python train.py --parallel_block=true --conv_stem=true --max_precond_dim=512
Rows from block 4 of a small image classifier, named by matrix and row number. Rows with one number belong to one neuron. Each number is 128 + 24 x the weight over its row's rms, rounded and kept within 0 to 255. All counts start at 0. Numbers have three digits each. After the name is the row's rms in percent of the matrix's.
After each neuron's rows are labels from the 100 images, of 14976, where the neuron reaches its highest value: "top examples" is what is common among them. Only what is clearly more common there than usual is listed. The data: numbers of one to four digits printed on busy colour backdrops. In brackets: how many of the 100, against the usual share in percent.
# fc1: MLP up (model.blocks.4.mlp.fc1.weight, 1536x384), inputs 220-274
# fc2: MLP down (model.blocks.4.mlp.fc2.weight, 384x1536, transposed), outputs 220-274

fc1.174 098:099119073113122080125123114155160150089118099076127145144119171101133149104068128106117164108147136093062113121138149129138137151144113104121124125077120110097100116
fc2.174 094:132130157165129130141116163129095130124126134159113123133130123105125096161120111146097103141100118138131141121134128141117134129159172147128117100132154146125156151
top examples: red ink (27 vs 8.4); purple ink (25 vs 8.2)

fc1.614 105:124082129105076118114137126090133063120147123134128116139142122127134118139145161111137095128098148152153133132145117155107118118133107149147141118132079136126140127
fc2.614 107:158140137128143131148131124100141134108099154093104112112136152139127132155088141132131129158111115122113133145146162137116165164118101124126141099101108114132115153
top examples: the digit 2 (45 vs 22.4); blue ink (34 vs 8.3); first digit: 2 (31 vs 9.3); first digit: 4 (29 vs 10)

fc1.36 089:171161145118130111138146137157127115132128157131165140093108128102116111089094153137103140103118129170153101143116117143092096087133137141158126105160140165118146135
fc2.36 089:138119094131121151128142132167082113141120155155121151158139119111117098097137159136140140115163132104102156156096152103131149116141104149069111127127165132123138127
top examples: on a plate (100 vs 40.3)

fc1.368 097:119147134115114118087175125108151173103142087135176121184158176105093125097139107128160140117118148119129131167095126107120140126097148120114136112117147081152113104
fc2.368 095:151100186169132116141104154109115138137112154131114156076097093132123129128127111153147117110142110108136113108128136111097172139092098173140094116088078112101120120
top examples: length: one (82 vs 24.6); white ink (36 vs 8.4)

fc1.46 104:112152108107149134174096116117132144152144151146148106147130150105143122114085101082137099130157095124132078070131121125139123108117125132128149139132118113115101123
fc2.46 102:138134152133111148150128115140152096117140100150122120112113151137102073172135163152119171144167156164177137132116110146153136152077126092114109136102105157104100123
top examples: the digit 3 (51 vs 23.1); length: one (51 vs 24.6); last digit: 3 (38 vs 10); last digit: 2 (36 vs 10.1)

fc1.622 109:140151133112146123150136099138143147114127134076144109138138144122086117100108128123117134163100140128130110158126112134093158109088089087149096152134158130111139152
fc2.622 110:092093152112113134114122090152115120127105147092140142176115119116160114089124086146110099141084159160196127109125168132130120119150139097153093112091108162152097118
top examples: orange ink (47 vs 8.4); first digit: 7 (36 vs 9.9)

fc1.136 091:098118146120164112125116128144157154114094108122149098093134099137129164151127093150120083118137125129117129114100145180138123094143178116109174184130138110141157126
fc2.136 092:169124132099146119127096159124150112112109106136161131107129091143129137133121125109149123179123120181164082142134127141080145098150084125140130134098141154143118137
top examples: length: one (72 vs 24.6); black ink (33 vs 8.2)

fc1.415 103:148131171121124090168127106136136101087117144156088124149120140130151168170145167125106131117116144109138113119122097142129118119155109075135143104132131187144110146
fc2.415 101:098166172128106128127112120111093131140159152140096063153136125090133111130114087108109117154151195084160143154146165146125123141095106157168116119057084093095134165
top examples: red ink (27 vs 8.4); first digit: 1 (26 vs 10.1)

fc1.762 095:109092147124112125093167120102066114087137107167067113159127126123174159166138135154128107068128104143115144103141107135120155133163146116124152119145106140135105095
fc2.762 096:109135129093110159123111133125099130142109119152137137119125121149075097133121158139126067173123127116087125157141082139136149149128092147125097135133109109084161082
top examples: the digit 2 (85 vs 22.4); first digit: 2 (47 vs 9.3); last digit: 2 (43 vs 10.1)

fc1.159 097:137140114175115118117150155147122121157144100147131152112105097128103098174111124129121149128146122117175147092089142135115108103094155162085104143117141114148139113
fc2.159 096:161112128116085165099111083109107172131158168124127104116130145118098124112133130101154127148074115173135125126141166081148160157116132135122126125124104132157177149
top examples: black ink (41 vs 8.2)

fc1.414 115:127167167088115129146118125149119166150126144118125121175128140100166149091110144110125139138139111085153133132149131092117120132129130142138103156118125105173126144
fc2.414 115:147129119078150154120123134131151143125130090122135108112086091118128118129150159121124150153135113148097129115118094086120121118159125086096151139125086078162128137
top examples: brown ink (58 vs 8)

fc1.632 094:156119139153087130128074092154128132121157149113128129105123120132102178124156139129113128134123140161132092135097119140089124112142152154166125130124161106104120118
fc2.632 101:144136136146119130124121093140115130119128107105146142142117132150160101104136072148090121148144123151105124121137144098126127097123164131131069194138177121118137127
top examples: brown ink (34 vs 8); first digit: 8 (28 vs 10.5)

fc1.383 094:157128149144105142107119111106091117148121146084119133163133132114098148122128107150121102094149116139168112131119110118082154091096122157097125117120114156123103133
fc2.383 089:086132131112141141174128118102120136143150144136135133123109117159158103098078128186106154111117186135100100189117132096146122136105159097148146134131089116150138111
top examples: brown ink (28 vs 8)

fc1.527 108:151154132113155132160147139107147129124132145147153158113131140122102108156142100138110123146101118089137121106177108167153098102130096157124158160172133122111114150
fc2.527 101:144087109131147076149135123098184170139133151131118119142119111156171107142118128126124114144116134142105140135143080123117133074137147091159138109071148091100125097
top examples: length: four (91 vs 25.2); the digit 8 (53 vs 23.3); the digit 0 (48 vs 22.6); yellow ink (47 vs 8.4)

fc1.135 110:074093125110169125139125105124140082158101083099130095103129115139086135088157146140116141143113134151135145112161103166117137157093137119097133139125142126122186114
fc2.135 108:146133123099140105147115128166156099162132106139128158149132133118077145167145122109128144113155145131131179115115116082193124143155109091130120140113148134103127142
top examples: length: two (68 vs 25.2); the digit 9 (49 vs 22.3); first digit: 9 (47 vs 9.7)

fc1.234 094:112143088126111142181120124111127132140085133120124112174084115111152070143126137164108141160096119102153128124108140118169123150112140170128104191142143090152149176
fc2.234 097:174134159111143176091101129109129167130138145096136148143164126154121107131133112134131118146107134159104195130125141136114108137090136108142140097147123136114179082
top examples: length: four (83 vs 25.2); black ink (38 vs 8.2)

fc1.41 105:127085143094134126155121144127127113128140108129155116087114125127106116136082069094105131076135131111138170123133167122149149103186141114145087170136107120118103145
fc2.41 096:177115138149171163138169146139152146106087136170097116148122134111111128101147121183117093158086149130109120095150134148126148113087147103075115124120113137091127150
top examples: red ink (44 vs 8.4)

fc1.719 099:130107095094138144125142137093135122179160140127122099165127114116183140105128127130119146126081140151140129134133109150058159112134151101133157138138128086140149153
fc2.719 101:100076123150177135162150122124141144124093127128158155117138136107133126084121118146145119102122106161152169153145122098127097111154106090097121131155122075157182153
top examples: the digit 3 (49 vs 23.1); first digit: 3 (37 vs 10.7); last digit: 3 (29 vs 10)

fc1.216 093:116179105142111136165124169158141175142126118171144168148139150086149084080106166097094126149125130145148132092088147090098131119166118120136131155146116168161123138
fc2.216 092:140143120115135103147126158111119129151136134109144081116107144160113146146132102090091177126163086137119137127120153144122116102107126167147139161131153140115123100
top examples: on a plate (71 vs 40.3); blue ink (33 vs 8.3)

fc1.353 096:127104155108155181123165131150139166171144111102125078152098140141138109171105132145116126124151140152145154106157147177141127134122116126128103154181118103133164148
fc2.353 106:117148136132107084093154112087151123095085102104136155149170190141090109117131142075129144137137130097157087153160083129172087158139161122123113094121135153131106151
top examples: length: one (52 vs 24.6); orange ink (33 vs 8.4); red ink (31 vs 8.4)

fc1.417 107:157123140117105162121116126101131141070148087128117098097079172112144153174128109085155136104137135110091153110144139128166139112139117114108141166168140123140138155
fc2.417 110:178104150098158128180125142124147141108126160161136126098110115087129112142152154147136128154101099117160095143129167120131113115089125112139132140123110124126124159
top examples: red ink (87 vs 8.4); length: four (64 vs 25.2)

fc1.169 093:121127131114116087124152124145136190132153105119112151136142144123119149122121103115119119107075129099122129129144144102108149148128117125167115142072123134152081101
fc2.169 094:133112154101153158162113129116172116146123139150149137137174142143127095118149095132147172117142116131088127105119120108125128129147126119081131129106107103100099112
top examples: length: one (50 vs 24.6); last digit: 1 (26 vs 9.9)

fc1.375 087:127111122101130116096127130097153168105112121110161130094151105086097092165124099126150109188115160118130130129090121137122142107143138139092158102141156167111134128
fc2.375 092:127162133098128141116145137086088092137144101104138125129149132123163128131100152143120141145117167121103110118142119117162133144162135107126095159116165103105152109
top examples: black ink (41 vs 8.2)

fc1.401 097:120098148113126126120151155134108095109136100101133113161158107142104123117149146142105103177100134126116119154155091131092113117109134140142141152133109124098147117
fc2.401 099:149147103105149140129157141107133121100125117118121117086127159156090120107118110109130156136121105078158149096140138100167161120144107133112114122130139168149130147
top examples: length: two (67 vs 25.2); first digit: 8 (30 vs 10.5); first digit: 9 (26 vs 9.7)

fc1.506 106:117097111116111100145125129160155149079145147121120099095088131132107177119101111106141137102104125086125108126117117131073107141130138123134074144175094127142157149
fc2.506 112:161121128172102113117116158150147101094131113168124143097144155128071122138149119132159134151087131138154113137132156122102129087109147119115148120120101152134111150
top examples: brown ink (39 vs 8); last digit: 2 (29 vs 10.1)

fc1.93 102:171121162146122148111129119138114101104118088100122158140141116135156125129180089135136094103162110123182122128113098171179108163131127115161145077139143150176091126
fc2.93 100:119126155165114115120124119138141158162105090164116113141138106128077133156125181135139093160137156124112154154134141116139123118132111119105117109093149130118172132
top examples: length: two (51 vs 25.2); black ink (36 vs 8.2)

fc1.476 100:058083123112154148121126156175096147133107153130163131145149074135082122156116118128128145119091095114103166120093167163124151109151121131143096158121137126170087116
fc2.476 094:164113156158150108133109123112123129095113120124148121108108150120175099137128136100136101076108156125117166108132146084172099146147159150113161100153166138100155136
top examples: on a plate (70 vs 40.3)

fc1.468 095:156164135154145116105173078159131162116129135175140117089145150134113168092119109109158126171140125113088147096132131132163152111119121112165093098120093156108129117
fc2.468 091:110114117146177130141080103143125078096163125093139099065143117089113110146147107172127139146127148115160123163127160112122170163142130129130130145101125155124103122
top examples: length: one (64 vs 24.6); brown ink (27 vs 8)

fc1.690 098:135152160090135150109110131143127089154179121152136138095148121179095166111130126159139093141146138087127131153155142135115138118146094106145105094157171120112131154
fc2.690 092:115110123117105105125111106129102125145134089140112151136142153092118141163150147115132153139126161141177140119117109123161166138101134085181094167120121174152121144
top examples: black ink (44 vs 8.2); last digit: 3 (27 vs 10); first digit: 6 (27 vs 10.1)

fc1.392 100:096163100141152119128106111163125126125149133131122120121140133118133118138146091117120129104121148146121141121111153120125142090181106146120134102125145164132149135
fc2.392 098:160094131152134149136107114157135090136164116078127119170111098141136148056118124201160092182116132124142104159165112109152120127147133095144115118113109116128099137
top examples: length: four (54 vs 25.2); white ink (29 vs 8.4)

fc1.488 102:091147153123148105129080145173116101100132155096116160114156143162116134107127172097134124105134160133118113125115148134097147155135115121130144150099089091078123103
fc2.488 100:096136140107084152091100113112137132113088125112091122112126091091102087153106141131154111106120189110107149165094110097098117133139144127110100090084138189114153136
top examples: orange ink (50 vs 8.4)

fc1.660 100:126103148110120109109133096176167152149111134134127085097090163127111125113111108105082103139101116090145127087137122159123099147131122121131091115123132126108115108
fc2.660 104:114146119107124156086132159088118128099122106106134134102132133091111113100111145132108142155139125147148108127117116096111132154165121176126091141125156074134148152
top examples: length: one (65 vs 24.6); white ink (33 vs 8.4)

fc1.350 093:099128163081122139105143111159159111066156108116118184125133146158114152145126133143147134101165106153105113104128120154115182149138122132110116124138109122083117113
fc2.350 089:138147117117150129143109123108117132110155148148134106104131131110082133116099094147174118124085117115129147130105128152096103110105164106120113155094146136145099128
top examples: brown ink (49 vs 8)

fc1.441 091:161117103107101152095107109115113088133125087114176128128131177102142117141108170127147150102122122072119145061126136165140092122104087105115122129107100129143127115
fc2.441 095:098103143126113131114166109115133144111077149142118160114151139108095145108142163085106116129141146108158140157161127118107103179101171125149145122161124125158163105
top examples: on a plate (66 vs 40.3); blue ink (33 vs 8.3)

fc1.324 092:132151074152150144084141112148163120098157105097143113147113143069140090111130080081094116113150147135168116167099150171146104158120112124132146121088126135144144120
fc2.324 086:134130106091118123156117149121100131139156133108126128151135160080097151124144171158118115136144137086125092155130130125110157154163105090148095094130104105156131146
top examples: on a plate (100 vs 40.3); purple ink (31 vs 8.2)

fc1.351 093:145116141138132139117128175129119122130145094137136111139099143114178134139128154190145110136106153115165145122129106078116163099160120111096146114089141166143105146
fc2.351 102:115157165144093108122119105135100121149104123096101128124163098104143142105152169107081059149103128145096137163124145147095126187066133168167129134156101105103121138
top examples: the digit 2 (69 vs 22.4); first digit: 2 (62 vs 9.3)

fc1.460 096:095127112119159164093103118120080142123164162166132119165134122133122091132116073150146112133132133132128095090164116142155111135108130155101140148172150102155133137
fc2.460 103:122153133128085129128119117107105144138166087176102152103127147168142095121107121133132141149116120121139115124106100143114088126144122131141097132155093126095113161
top examples: the digit 3 (60 vs 23.1); length: four (52 vs 25.2)

fc1.704 098:144169123160099131152105116102162140143119102103165124135124135088146138127142101108116109158167159183151084127117111104121130096129159105126155132100108166127102094
fc2.704 092:131115145157161151093109152128145156141179160125092118131131146146163133133066086134135144107124093114128134118126148100104143097131100147156119134125108109110110142
top examples: on a plate (93 vs 40.3)

fc1.453 091:126130121143115078108152147132091124151102130127132128116098118105117114110111137125103136133126147113160100117146144114092117096166114117120150110110128182102128136
fc2.453 101:135127099138102154134149138131133128173128143157133091175100141134139168125153139086118118170152116112112138143148129158132169099098123083125149160136104121111138132
top examples: length: one (51 vs 24.6); grey ink (37 vs 8); first digit: 3 (36 vs 10.7); white ink (30 vs 8.4)

fc1.600 097:145105146126094146100089132077177134091114117149131161151126108122106122109110154082098130130127090124164138142088118110137164137130166113132173112154152113139140118
fc2.600 106:126155158103092116131125106150093142166115117108162162156110149139172101112129154165117149081076076099119115135148139127114072165128080130139109121090103067102110067
top examples: length: four (53 vs 25.2); the digit 5 (52 vs 22.7); the digit 6 (51 vs 22.9); first digit: 6 (29 vs 10.1)

fc1.533 099:140115143144151103121125100121112087147116164161147160161108173148152145105158156160116108129123131107140128150125109117157123071160094124139093143135100121149099145
fc2.533 093:122091130142117096095125115113147113124138076147088159110135101084131169134087146175132134126117135158155183141138110138103185110128119124107157103159185161087111126
top examples: on a plate (73 vs 40.3); orange ink (35 vs 8.4)